{
  "image_size": 40,
  "translate": 0.06,
  "targets": ["order"],
  "activation": "silu",
  "inner_norm": false,
  "depths": [5, 5, 5],
  "lr": 0.0018,
  "one_sided": false,
  "final_lr_fraction": 0,
  "weight_decay": 0.5
}
Rows from block 5 of a small image classifier, named by matrix and row number. Rows with one number within an expert belong to one neuron, the router's apart. Each number is 128 + 32 x the weight over its row's rms, rounded and kept within 0 to 255. All counts start at 0. Numbers have three digits each.
Before each expert's rows are labels from the 100 images, of 14976, where the router gives the expert most weight on average: "responds to" is what is common among them. Only what is clearly more common there than usual is listed. The data: rosettes with rotational symmetry. In brackets: how many of the 100.
# router: router (model.blocks.5.mlp.router.weight, 4x192, trained with AdamW), inputs 128-191
# up: expert up (model.blocks.5.mlp.up, 4x96x192), inputs 128-191
# down: expert down (model.blocks.5.mlp.down, 4x192x96, transposed), outputs 128-191

# expert 1
responds to: vivid (75)
router.1:114159182103091124161162108120155051135105102101118154083104149176161102195135129098112142127170123156133116184184092082195129119117091100113150189159103088138145100162171095134112069138115173
up.0:128163128172128128128111128128128128128128128173128128195128046128215128128128128105128231140095197128126128128184076128128042134114128128064128128128128128128128145094128128128128233181128128
down.0:128119128128128161128128128128128128161109128089128132128128110247128128091084128193128128128128098128128128128128128128128128253225128008128089128128128128128128128128128128128229128029128128
up.1:128128128128128052170128128147103128128128039074128128128128128128140128128079128114128128130128205128128128165128056128128128128128179128128084128128128102128128128214128128128222197161128238
down.1:128211197128128128128086128128128105128094182180128064094128128066094128195128128128128128128128128128128090136097128128109128110128212128128128128128128128138128086038053225188128128128128128
up.2:128128128128128128128128087128128128128128128128151063244128041151141128128128128128128222084128128128128128128145128128196128128082195128046128156128128128128128128114026065128128128059128128
down.2:128186128128128128128189215128128121153094128128128181147128128128128128129177128128083128128186049128128128128128128178128128128218128128185175128128128128125128128128145128076100128128128128
up.3:128109128225041128128128184128104128128128128236128128143128199128128034128128117076128186194150128026128212128128104128128124128128033128128128128122186128128120128166128128048128127128184128
down.3:128128128089128128060117128128128128128128128128128128128097128128128128021128128128128128075196176128128039128189128114128128128128189211160118128128128094128128128172128128128128128128128128
up.4:128128128050128213128128128128128128083128182128128128128128171128128128128128128128128128128128128133128088128128128128128128128034128109128128128128069128128122096128128128128128128134058128
down.4:128128128128128128128128153128128071128155128128128099128140128194215128128128128128128128128128128128128147128128128130128128128176065128137128128185087128128128128128135128128072115128128128
up.5:128171128128232128128128128056128160128128181128128128128128128057036128128128128218128128128156128128065128221171128128128128128128128128121128128098128119203128128128128213128043056128128128
down.5:144128128128128128128128116128155128128128023106128128255128112128128128051113128128128128128097071128128128128052128128128128128046128128128128145128128128128128128128138128128128128128129128
up.6:052127054128128077128128128116128128128178128128031128128128112039128052128128128087128198128128128221187128104128176128139128128128128128128128128128128128128217128128128128128213039128128095
down.6:128128128128128128155128128150128168128128128156171128124177128128128128128089128255128010175202128128126128128217128128089128128128128128128076128128128128070051128170128128128128039146128195
up.7:128128128128240128128128128128128172128128128128128128174155086128128128035032128128128128108174128128128128128128128061128128043128128128128090128128128128067128128128190128128128128128128000
down.7:128128128128128170128128128128128128144128128120078128128058213152128128089128128092136128128128128128128204128128208099255128128123128128108128014145135128128128020128128096128128128128191128
up.8:128098136128128128160128094128128128128128128190100128128189128128128039128128128070128128128196128066128128128089128128128128128128158128128128128128128161128128038136137128128185246128128142
down.8:128128128128103128128133128128188128128128128128128128128128088128128128216128128128128128047128231181128129128128161128128128092128128128128057128128128128092128128128128128049128011241157096
up.9:128128114128128128162128151128128128128128128128128128196128128128069163128128088128128128128170128128128128128128128092128100128087128128128192128128068182128051128128045128128189128128128158
down.9:128052128128128128128128128128128128128128128128128128128128144128128128128128202128066128083128128128128091128062071128128128128191128128233052128128128128128128128128128128003128153164128128
up.10:128134128128128128128128186193128128012128128128128128128171128128128128128128021128123128128128128128128128172128074128128128128128128138128151128128128128128083128168128034142128128128128128
down.10:128128052205237128088128217204128128128128128104128086128128128128128128128128171128128128128128199128224063128128128128128128128128130179128128128128128145085165128089128128087128128128128128
up.11:128128128202128128128113148128128128128128081128128128181128128128128070128128128128097135128081128128191128140128128128187068128128246128128137172128128128128128128128153128128128152128144255
down.11:128146084128111078162128128128128128128128128128128128128128128128128128128138128089128128075128128128128128043128128128146128128128128128128128128128128128128128128132128167128128128128128128
up.12:165128128128128052128128128128128138074086162128128209141128210128128128128039128128128128128079128128128128128128128132128128149128200117128163128111121128175095128128128128171088128128060128
down.12:097128128128229128128128128128128192128128128120154128066128128128128128128128139128128128221169128128128225128128128128128128147128223058128062128106128128128128128136063128083128128128156128
up.13:128170106128065128128095128128128128128159128082128128060124186044128128171128128128128202128088138199128128128157128128128128128090128209128120103128128128139128141128128128128192128111128128
down.13:128128128128128163128079128128140128128128128128076128128045128207128128128128128021128077105160047128128158128128128128128118128128159128128190128128101128128128183128144128207128128128128128
up.14:128128128216128128128128105128128128128128185128179128128128128128195128128128226128128169128128128213103146128128128128128128104105128128128128128128128150128128128165078128169128128128128185
down.14:128128128163128089128128128128128128128000080198128094128128128128088170128203128128128128128196128128128128128128128128128128128128128181216128128128128128128128223204128104128128205071190128
up.15:128128128128128128128128128128085128199128128128199128128164128128128128128128128000069128128128128128146128128063128128053128128154128128128128097128083128128128000128128143128136196128119128
down.15:188150128128138133128128175128128128114128128128128244094128128128128128192128128183153120092128255128112128128128128149160128128128128045128128089128128160128186192128128128128128128128128128
up.16:128128128128128128128128107128128128020128128128128128128060128128128128193095124128088128128199088128155128191201108034128128128128128128128128128128128128133118128152124128209182128170128128
down.16:128128085082128128128182128128128233128128128128128128128128128128128128128128133178128128128125119091128128128128128128128128128128125128128128128128197191074168128128128128182128128144128255
up.17:128128128128128128108128159128000170116128043128128178128128128074128128178255128153227128128150128128128210080128054128071023128128128148128128128128128159128125128128127128128128128128092128
down.17:128053128128128128128128128108255128128238128128128136128128128128142048156128128128128128128128128128128146092128128128128128128128128036128077128128014144128128128128128114128128128128128153
up.18:110154128128128128128073088063128157128128128128128128128180210128160114128128156128176128049158130128128128128092174128128128170128146128128109128128128128128159035128128249182128128078138161
down.18:128128128128128128128204219128196128168206128128128128100128128014128128128125128158128128128128128128128128128128128154128152128066128128128128128124128128128139128065128128128128128116128001
up.19:128128128128128128009128128128128128128128128128218128128128128128128128078128128174098128068128128128128128128128128128128128062128128187255180128128128068100200128128108162128128128056128128
down.19:128214128128114128128128128128128128128128128128011048128128112115128183128128038031128160128128128128128135128128128128128077128091079128128128128191128128242045101146069128179128128128128128
up.20:128128152150115128233128128180128060128132128128171128128128061221128128128128128128146128128175128128128128128178000064128128128015128128128128128128128128128128164128128072128128128158180163
down.20:128171128128128128128128128128128128160128128128128128128234200128128077062128128102140088128128193171188128128128128128128128128141128128128078128128128128145128128092128000128214128128060170
up.21:128128128128128128128028183164128101128128128213128128128128128128128078128128142128041128128238220128128024128128128027141128128027128226128128128128058128053128128136128128128128128170128128
down.21:128128128128128187091128128128128128128128128057128128034121128126128128128128061128128128018147211237128128128125124128128128128128165111112153128128128128200128128128128128128128080069128128
up.22:128128128191128128057128128128030128128128128164081120128167128128128205128128128128128218128199128128128128064162128128128064128173140128128166128128186128128128128000128048128085128128128128
down.22:128128128077128128162128085199190129128128128128128167128128128128186128128066128096124073177128050128038128128183128128126161099128128128128128158128172128129130151128128128128128069123142123

# expert 2
responds to: mirrored (77); grey (64)
router.2:115134136133173145167140123091135108115089119141083106106162132127198115157180182125060106121076204154132156113132144162195103103086099131138139114110119114155079146112110086152172153141171165
up.0:209128128128128035128125128128116128128128128128064128128093128089117128128087128128068128128128128128128146222128128128255111128128128128128095089097128128128128128112128128128128128128128120
down.0:128128128185083128128128128128245135128136086231128128128182157128133108076191128128128128160102128128128082128138128128064128190128128128128128147128128128128128128123159128128165128019128128
up.1:255128128128144128128128128128070128211100042128128136128128128128128073209128099128184128128128128128128128128128128128213128128128128128128128080128128128128157128128182128128146151128128128
down.1:128128128128128138128128128061188128128128128128121181128128107128128157128128128128099128128128156128171128128128128128128128128128128128128128128128081128182128123128000128217128128128128100
up.2:128128128128128128088107159128104128128128145178128128128245128199128128128176128128128165128022152128128128128128128128128146128128255128128069128128128128110128128027085056128128128086128128
down.2:086128128128128128143128128128128128128117064128128209128101128128128065128128128116128052128150128128130128128128128128128128128128000050069128128095128128119128042161127128128128130128128069
up.3:128128018128128128128128128128128067035120196128128128128128128074128128071088056128128077128128143045128128128128128128173128128132128128128128128128124128128128128097128128128128128128085102
down.3:098128128128161128128128128255202128128189128128128153128128128128100093146128128128128128128171050116128128128128128053128128128128128128128128180128128155128128128130128128120128204128128128
up.4:128105128218128128128128122128051128128128060221128211128128128128229128059117128128128128128128128141190128128111128128128168073115128128164128041168128128048128157128128128128128128128128128
down.4:128128128052180086128128082115149128128067101032128128128174087128128005128128128128098128128101131128038077097128128128128128128128132146128128194159128105128128087128199000128128128236128128
up.5:128128128128111128128128128128128203128128128128128128128128128128128169072137128128128128084128128128128220128128128015093128128175128128128053223128083110128128112128128053128128128128135128
down.5:024063128128128128238128128164128128128128128128044128128193128161195128128128128128128128211128128128128128128128128059128128128253044128109097128128128128100128111195128128128128229082128128
up.6:128244128128128128128226128128003152128121128128128128168128128030128128128126128128169128128128128128128064128128128128110128128165128128128128078128128128128128128128128128128128128128128128
down.6:128082128128128128128128056017253128176128128128128203128104128128128128216128128128172128128041128128128128143128128131043119128128128128128019128128128156128128120194128128128128062128187128
up.7:128128128128128128128128128033128128128128128128128128128128128128119128128128128128128128128028128199128128128190163128128128128128128215128128128128255128167087149128128128128126128128196088
down.7:128128029075128128128152128128128128128128248101128128128128128128128128128128128128128128128128070128128128114156128128128128128128128061128128128128128128128222128180128128128128128081046170
up.8:128097163050135128128128128128128128074149128128104128128128071000128128128128128212128128204082128128215128128128128128128128128128128121152128179128128128128128128149128161183128128179128196
down.8:128086128128128128085128078128128128128100128128128142128128248128128128119128128128128138126128128128128128128128128255128128128128128128128128128128102128128064075082128032128225128128171128
up.9:128128128128128128128128135128128128128128128128009103002128102128128162128128128128128128128128128128128202128128128128128128221128131128151128128128128248128128042091128168201021128128128128
down.9:138128128147130128128128128128128128057229128208166128128128128156128128117128128128128128128128128128128128092128128044128128068128128115177128128128128128138128164128199153058128066128224156
up.10:171128128128103191163190133128128105128128128128128045128128128128128128128128128028128128182023128128128128128128189128145128128128060128128128079128128128128128128128128128170128196135100128
down.10:128128208128128128227128128128128128188128128128128219128106128128128128191128128191188151065128128128128128128050128128062128128128188128128128128128128128128169128128088128128174128105216128
up.11:128155128128128250142128128133128185128093128128128128161128128128187128128128128128128128057128128128128128128128128150128128128128128128128152128128128087128128000128128056075128128128020208
down.11:128128128164128128128128124128128128202128128128128128128128128128128128143128128128011217128032128128128110126128163128128193128128128128128128128128128128106128128072095128128031128128128128
up.12:128128128174231128136152128128000125128128128128085128128128128071128128128128128128128128128128246128216128128062069079140059128128128131128144128128128167128128044128128128128155153128128128
down.12:083043128143128128128128128128142128128128117140192128064128063128128128128040128128128147164167128164128128128128128128128144128128128128128128128128128128128046128252128128128128128167128128
up.13:128128080128128216128128128089128128128128128128176128090128128128128160128128128128211199231128128128128189128128128128199076128052128052118153128180128128128128089000128128128128128077128128
down.13:128128124128128128128148128128128255144128035128132128128128128128128128128128128034128070128128128128128128143128128172165128128128128104224202128157128128128202128128029128128128128128094128
up.14:128128108128128050128128128128128128128194162094128100128099128227128128122055128053128128128128089178128128176128128128189128128228180128128128128132128128128128128128160128152128128128128128
down.14:128128128128128128128176128128128053128128128128169158128128128232167128128128073128128128149128128128128094128024128128128128128223128128128128128128128210181226128128143128128128152128128128
up.15:128234128128128128128128128128128128128128128128128160128128128128128128128128128128128128128128091136160104128128128128059128128128151128128128128128103128128128128128128099128175128196128128
down.15:128128102185128094128127128128234051128128128128128128128073128128000177128128128128128024128176128128046128128128128094128128128100128060128128128128128128128128128128095128107128255137128198
up.16:068128128128128128135128077128128128173128128159128128128212128128090128128101194128128128128128128162128074128151128128128128128171128128128128128128128115128128066128000128155128066128128128
down.16:128128128128128128128128128128073128128128128077195128110122128018128128055172128128128128128204197112129128207038128128128128187128128128128223147051128128128128128128196128180180128128163128
up.17:128128128128128158128128128128128128128044128128221128128128163011128128202128128128128056145128128128045128128128128128183128128128128128128128118166064128128128102128126128128137128128128131
down.17:128045128198128128128128128128126128128128128128038128128118164128096128187128128128128128128128128128206086128120128128061128128128146252128119128128179127128105128128128152128090128128128128
up.18:128128128128037128128093128154128128201076128128128128128128128128128128162128128128128128098128128170128128128128052128128128128021128128128128236128042128120128128128073128128128128128184128
down.18:116128193128190128178146128128128197128128022128128115187128128128128087128128197080128041128128128128128128212128128049077128155255128128128128078128128128128128070128128128128128128176128128
up.19:128128167128150128160128128076099128047128128128128128158232128129128128094128127128128128128128128128098128128114128204128128128128128046016128128128153128128128128128128113128128097128180128
down.19:128128128128097128128128128120128128185143128128128128128128128128128128128109128128128128128085141128128128128128128128143066165128128103097128128029128128128128128128128128128195128128121128
up.20:128068128128128128128087128128128128128128128128128128128128128128128128128128128128128131128207128086135044128128128128128128139128128128083128196128128128128128047087233013128128128255128128
down.20:128128128176128128128128121128128128145243128128174123033128128128128181127128128206128126128128128128128190128130128085128137128128128105128009230128128128128128128180128128128128132128128128
up.21:128177128101128128091128179139128128094128128195139128128128128128128128255128128128128128128128128128128128160128128242176219128091128128128128128054128128158128125128246128128128128128090128
down.21:224128128128128065128216128128128128128128128128128128255128128128221128128128128212152128128128128216216128128128128128128128128128128128128128168128128128119116128169128128128028128152128128
up.22:128074088128128128128128093128128128040128128128128128128128168128128152041128128128111128116128128128128166128128128128128128143128150128128128128138128128189128128179179128225128189128187165
down.22:128128128128128128165128128206082128128128128128141128128197128153128128128128087128128128128128128128128128128200128077079128128255062128193128113143056128109064128128130086042184128128093128

# expert 3
responds to: cool (54)
router.3:171122076059063093090180138113164157102150156152101061170170124102061158151133121098100149107113101091109166117136149119124131172128123108146128066098178169100053138092078172146126117102159094
up.0:128128140082128128128128107136128128128083128128139128093128128128128225128128128128128128128128128080128049144121128128128128008084098196128128128081189127128128128128128128087128128128128128
down.0:128128128131128128161128128032128128000128197128128128128128199128137046128145040128128123124150172137174143128128167128128083119190212000128147128183128128128128128145128137158128068128106128
up.1:114181128128128128128128128057128015128128064128074128128128128128128066128128128036064128128128128128128128135133128128128128157128128128124128128128128215196196128128211128128128128216128095
down.1:128128128222128128128128180128128128128128128128128128172056128128177204186128128128133128128128128128128169162128149110184128128096176122128128128128128125128128120111128128128128140087128128
up.2:128190193128128128128053128128128128128128128128097128128128128212128128128128128122186128203128128128128128145128128128128128128128128141082086229128128225128128128128128128128128128128114138
down.2:083128000128000065092128148128128128128241147128128128163128128128128128128153128128128218128203158128128101146077128128128128128128128161128128128128128116128128128128136018128128128128144128
up.3:128128053182128139152128128128128128128128212128128128128128111150128128128128128141054128062128128179193128128128147128128128128128128202128128128186050128128153128128116128128128128064050086
down.3:128128128128128128128128128118128128128128128128128128114128151128183105128128066128128128246056128081128128128098128128128128128128128128189128128128129128128128128128057128128128128128128128
up.4:128116128066128128108197105128128128128244111128128128128128183181174214128128179168128128187128128128175166128128128080173128128128128128128128162128128145128075055128128128128128128128128128
down.4:101081128226128203111073122128128202121128128128128128128128066128128020128128128128128128114128128128128128128128128128140128128128128128004128128128128087128230128067185128128128132128128128
up.5:128128128128128043128118128128128128128179068222122099128128128165063128128128140128128099075128063128128116128147128128077128128128128128128128128089128128037128128128188157110128128128128128
down.5:128128128109081155128128128040128179128110104051128215222128128106128128128128128128128128128128128180128128128128128026128128085128196128128128166128128128128128128128151128128107128128128134
up.6:128128128128178070095128063128214128170128132128128128040128128128172157128128041000128128128128101128128128128128200036128128128128178086128202128128128128014045128128128117128128128128128128
down.6:146036128128128128128128174128070128128128128128125128128128128128147128160128198128128150128128128128128128128128000177081128199207128128132128128128128128128144192128128128128128128131073190
up.7:128128085128128163128084161131113128128048074086104128128155128128128128128128128128128128128128128163128128128156128159128128157128128099128128128128039128128128128178128034128128128128128044
down.7:128128128166128067128206128191128128128128128128128120128128128128191128128128128128128128176128128128128128145128128128128128070128128125128128128128128194128128128128128057128128128128128128
up.8:130158128148128074100128128128091128128128103128128151128128119064128128128128128128128128113112128099128124128128131077128128128195128128128128128128128128070128128132128128085128255128128128
down.8:128128179128128128128128128189128128125066128128128128135128128160136128123152128128128103128128128128128061128128128148077128128128025178187119183128128128128128128128128128128174128128128128
up.9:128164128128128128128128112195218128128128128067128128128099128128095117128128128128118128128128067128046128128147174185128128105088186128128140030128125128128160128067052164124176128128128128
down.9:227128186095023128108085128128128128128128120128128128128128128128128128128128128128190128128178128128128128074128128135128128128128128128128128091052224161128128128083128128065099128128161174
up.10:128128155128128163149128128250128128109128128128128128170128128164209186128133095128128128065149128128128128128174128128128156128171128182128128128166140061128027128121128128128128153195128128
down.10:128128128128128238080128128128128128206128148128128199128128128120128128128128128092128128128128128128180128128128162128128128128128171128128061150128120128110128128128128128128128128128128078
up.11:120110128059209128128128128128128158128128128128007197128128128128128184149040128128128128143128051128128185128128130193249128128122143128128128128128192135097128128128128102149128128128237128
down.11:190128128128099199128128128128128033090128076086128199128128128128128128128128128128128128128128182128128127128128128033128128128128128128128128128050128128128128128190128082128128128128115128
up.12:128128128219050068128255128128128128128128164144128128128093128158128050128128128128128128025116016128128097089128128095128175128128128128128072128128128128128128100128128128128128128128050128
down.12:128128128128212177128052120095128128128128128128128208243128134207128128128128128128128128128115128128101100128128128128128128128128128186255128101174128101128200128128100128128183227128128128
up.13:128128128128128128128128128178128128157194128128128027128128128128243124143128134128128128128128128128128171128128128128128128128128128128000128128061128123128128128128169128128128147217128091
down.13:128128098128128128128128128128128128082128158128009145120128128128128128000128128150128128097128133128128128128175128128128128128128128128128128203128197128128128128128046128128128165128222144
up.14:128128128154128128223135128128163101128121128198128128128185128128096137139128000149128128128128128097128128111182128128233128128128128128133128128128034128057128128128235128100128128220136128
down.14:087138128128118128079128128128100128128128128128128128128128128128165128000128128128053131128012128128128128128023228213128151128128013128096128128128128128233174208128128128128128128048128128
up.15:054128128128128128128128128128128115128128128125128128128128128103128186152113076161128128128128053128128128128128128128128128128187128128128189128128119128128128128071128128128128128128104128
down.15:128128239128128175128128095128128086128128128099101128128128155155128125088154128164128128088128128128128128128031128128128128128128100123107054128128122099128128128128137128224128128128128128
up.16:128128128128128128128128157128128128128128128193128097128181128128156128128128216128158126128059165081128128128128109123128128128223128154128128128190128128128052128128128128064128128128128128
down.16:128128128128178114204128128128128163197128128128128092128128128128058128128128128128128128128128120128128128128128128128241128128128128132198219176147179128128128128128176128128079048128108128
up.17:185128128117128128128128161190128128053128128128177128137128225128128128128128128128128126024128128119128039128108128012128000128128128221168128128128171128128027128128128128128128128211229194
down.17:128128128128128128116128128128128128128128108128128172128115128059068128072128255128128128230128128076128203128225129128128128128128128128128128114128128128128128128128020041128128128065086128
up.18:128128057128128172062128128128175096128128175192128080128128173189128181164239128128128186128214191143128128128152128128128181105128128123201128128184128128165128128036128073128149128128128128
down.18:128128128128100181128128128091128128128128170085118071128128128074128128063128128091075128095119128128128128128128128128128128107128128144086094162041128128100070128128128202128128208221128128
up.19:128247128128172128128178128128128069128139128128128070146128128128128187128128128149128042018171128128128075128128128128128128027128128128128141128128172150128128144128198255110108128128128130
down.19:128101128128128128128128165128128032128027128117128128128120128049128043128128128128128208186128128128184128128096128128128128173128128128128128128128128085128053128128083083150170128128070128
up.20:128128128128128128128128147000128086128128128128154128090128128128128128128128128105213128128112221128128128128121144128128128107179128128128052128128113097153128128128128128128128128062128128
down.20:022128113051128128128146128128128160128128128223128128128128104128184255128128128128128128128128128166128128128128128128171128128128092128221128053128128128078128011128128128128140128128128128
up.21:128128128128128128097128128176128055249111100195147128049128142226128128128128199128128128128128128196058128128128027128128128128128128128128128128128128128161128121128128128128002128128128128
down.21:128128140128214128128128185128128128159128128128058128128128133128128128128128122128190128128128128128220128128128128128128128128128128128128216128128201128063128128128216128112128162179128128
up.22:128128128212128128142128128158097128128128128128060128128128128129128128128128128128128128128128111128128128128128103128128128111128128128128086128054128191128128128228128121128128128128128128
down.22:128128128128128083128128128128128128128128041121128128128128128128128128128128128167128145128128128128128128128128155128128179128128128128128128128255150128128103128128093128128128128128128115

# expert 0
responds to: three-fold (64)
router.0:120153129158194118140103159179139158092077108151176177131123103117077139100098192108150153129112185159088068132156135170086090084175110174159141084160150129110199141141171126167123139175157141
up.0:128128128128128207128128128128128085128128128132128128128128128128129128128128128128054128128128169128128000128207140128129128128066067128128128070128128128128023128128097128128128128081079128
down.0:128112128128128128128128128128128128128128119072128128128075128128128125128176128128128128128128128128128128170128158128128128128128128128128182128092128111128141053221128128035128128120128145
up.1:128185112128128175128128128128202128128128128128128128128128120128193128128128128128128128128047098128128128128212128156128042128128128128128128209128128128128128077094128128109128128128098113
down.1:128155128098128134128162128128081128144128099104128128154128128038128128186128199128184128149180128128120128128128048128128128128076128215181128128128128128128128128139128161150128128128220128
up.2:128067117128128082128128055128128180128128153128128113128128128128128128128128175128128128172128128128054128128128128128150128076128128128255128128098128147122128128005176148128128128128128128
down.2:128172128128128128128128128168128128128128128128128128128128128128052128128128128128134128128128128128128053128128128061128128128247128128140128141128128128128128068231128128128128128128128128
up.3:128157128128149128128255020128128145128128128128128128128128187128128128128128116235128075128128128201195128187128128128128128128182128154128128058128128128128170128128058050210128128128128128
down.3:128128128128128142128064128103122128058128128128128128128128116128128128128128128043128128075130128128128069097128129128144128062128128128099130128128128128128128057144201163128041128045128120
up.4:128033128128128128128128128098128128128128128134078105128128128128127128128128128189128122128128128128128128128128128128186128128128128085128128131128128187126128128128128040113128128141128183
down.4:128128128128127051128128128128128058128128128128128128128128128113128128128128128061128128028128128117128066128128128056156070128061128128077128128128128068128128128128063189130081128128128070
up.5:128128128128128128128056048046148099128128128128128128018128128128128128055128128128128128128090128128215128117195128130128128173128128128128128128128128128082128094128128128222128128128128074
down.5:128128128215128140128128128128128128128128128182073128222128128128128128128128128128128128128128128128060128142128128128128128087128063128039128116128128128128128128128128200053128128128128066
up.6:128128031128128149128128128128196128128103128180112128128128183128128137128095128128128128128132128161062146128128128128128182128128075045177128128102128128128128128168173128147135128128067128
down.6:128128128128128130128128128193128128128128111128070128128128128128128128220119128128128128128128128148128128128128128152128128186128128176184128128128040148128128102128128128128128128128128128
up.7:128128146128217124128128128150128128128128128128128050128203128128128128128128034128128128128128128140128128173095128128115128128125128128128197066128128128128128128152128197206128110128125128
down.7:145128128128158128124153038128225128128128128128128128128047095209128101128128128125128128128225153128128128128128128128128171128144128128075128108128158128128128128128128128128121128112128128
up.8:128169115128104128128128128128128128128128128128128128128128128128128128128128129015128128128128010128128128093128128128128128172148128128165128128044128128060128128128128128128128128128070128
down.8:176063128128128128128128128128128128128128128128021071128255128169128234128128128164091128128128098179128128128128128128105083128128086128128128167128128128128128128128139128128016128128059128
up.9:128128128222128195128128128190110128128128192082128028128128128128128128189125128128070105128226128128103128214126137128128128128110128128128128128128128128128128128128128128136128128128128168
down.9:102128128070128027187128128128152128128115089128128128128128128128128073128128128104197128128128128135128128106128128128107128128128128216128128128128128128103128036128161038128102128128047128
up.10:128128128128207128128128149128128121128112128230128128128206128128128128128128128128128128128128138128128128128115198194128128209176128128128128128024128116128128128128128128138128128128128128
down.10:128113224073128018025128128128128128150128125128128128128128128128128128131128163128128179128128128128128174128128128080128128128128128067128157131128121128075050166128128128168061128128128128
up.11:128192128128075092128128128128128151166238216128073113160128075229128128128128026128171052128128128128128128128153128063128195128128128128156103128128128078128128128061128123128128132128128184
down.11:112128169140128013128128128128128128082019128128128128128190128128128172046128128128136128128128128128149109128128128128148128128128128128128056112128128055128128169128128128128118079128128012
up.12:128128035128128128169128184128128128128128128128115128164128121128128128128128128041220128128161068128128128128128128110195161128128128128128128239128128128128184173128197170128065128128052188
down.12:128128255128057152128128101054128148128128128128128128128128128128128128128128128128128128128128128128151128128128077128128128128107128091128128164128128097128128128128128018092128128094128128
up.13:128128128128165128129034092128108128128128128128128128128056128128119221128086128128128128128128128128128105066128085128128128130052128128128128128128128153128128114108200203128023128128128128
down.13:112128128128195128106128128167128128128088104043128128128128115128128128128158128100128128079148128081128128128106128128128128149080128128128094128128128128120128024128128109068105230128128128
up.14:128128128128128128128128128128128128128042128176128128128128128128128128128166128128224128149178128128128128181128128128128128128198185128128077128128128177128128163128128128128128227076054128
down.14:128128218128128128178128151189128128128149128128128128127180112128058128128128128238128128091128204128128128092128128128128128128128191165175176024136128128128128013128128128128001098128128112
up.15:181128128128037128128199128128128101128154119160128128128128174128128128128128128116128128203128128128047128128128128023128169128128122128128186128128128128143128128143128128128159049128128128
down.15:128128128128128128128128092128128192128102128067128093128128130128128128128128000128128128139207128116128120128128128128128128128128128128128128128128128058128128128128128128149175128085110123
up.16:128205128163128214128037064128128128128191225128128128128052158128128128128128120128128128128128137128143128088128128128140097025131128128128128128089128128128128128128128128128063128128128166
down.16:056128128105128128120128128157164128160128128062047128128128128194128128128128130128128128209084020128128128186128128128024128128128107128128128195128128128128128128128128128128128085128128074
up.17:128128128128156128128128128128128200224128201128128128176243069128128128128128132128000128128085065128128128128128205128128128128128128128128128036128128128128128092128128241128128128150128082
down.17:128128128128239128014128128128128128128083016128128128021128128128128141128128128128249128139128139145083128128128128128128100128128128128128128128128170128064181255128128196128128105128134218
up.18:140128128138200128128128020128128093128128128128128082128128161105128128128072128128128196128128128128172094100128128128128177128128128128080030128222170128128128128111128128128128128162155086
down.18:128128128128128170128160128128116128128128128128128128128128128128106128128195128128128128128079076128128128120128132128128128096053128128128128128128128128128163128128128128128072128030128241
up.19:128185112128143165128128128128128047128128128131128128128185128128128178124128128128128049128128199171128128128116128128255128051128128239125128128128128128128128128128128128128128128128128128
down.19:128128128093205128116128128128128128128050128128128128128128128079255128128128128128128076128128128128128128128128128128128128219128128060128128128160128128127060128128128128128142128152128241
up.20:136119128128128128128128128184128128128128128128128128128104128128123063128128081178208128128128145128128128128016191128128124142134128128186128128128128128128109128128213104226128128179128129
down.20:128128128128117128128177128128128136128128128090094128118128128094128143128128128141128128128196128128128128128209086128128128128128087128028042128128069128128037105128128128128067128128159128
up.21:128128213128089128128132128128096128128128128110128044210151128128128128128128128128128128128128128128128128128128128128069128058199093128128085128084128128128085128128128128128209151128102128
down.21:128128128101176128089128139141169128092128128128128128128128128178128128128128197128128128128115128128128128128069128128113128128128128128128142128128248082128158128128128128073038167128128128
up.22:128124128128071128128103150128128128128128143128128128128178080128128128128128128128128128128128128113128128154128128128230128128049128128128128128128131128031176128128163015128128128203128149
down.22:194128128128128128128128128128128128193128128101082046128128128128128128128104128128128061128128148128128128128128128124128116128128128128128128128104081089128128128128128128128128128047128128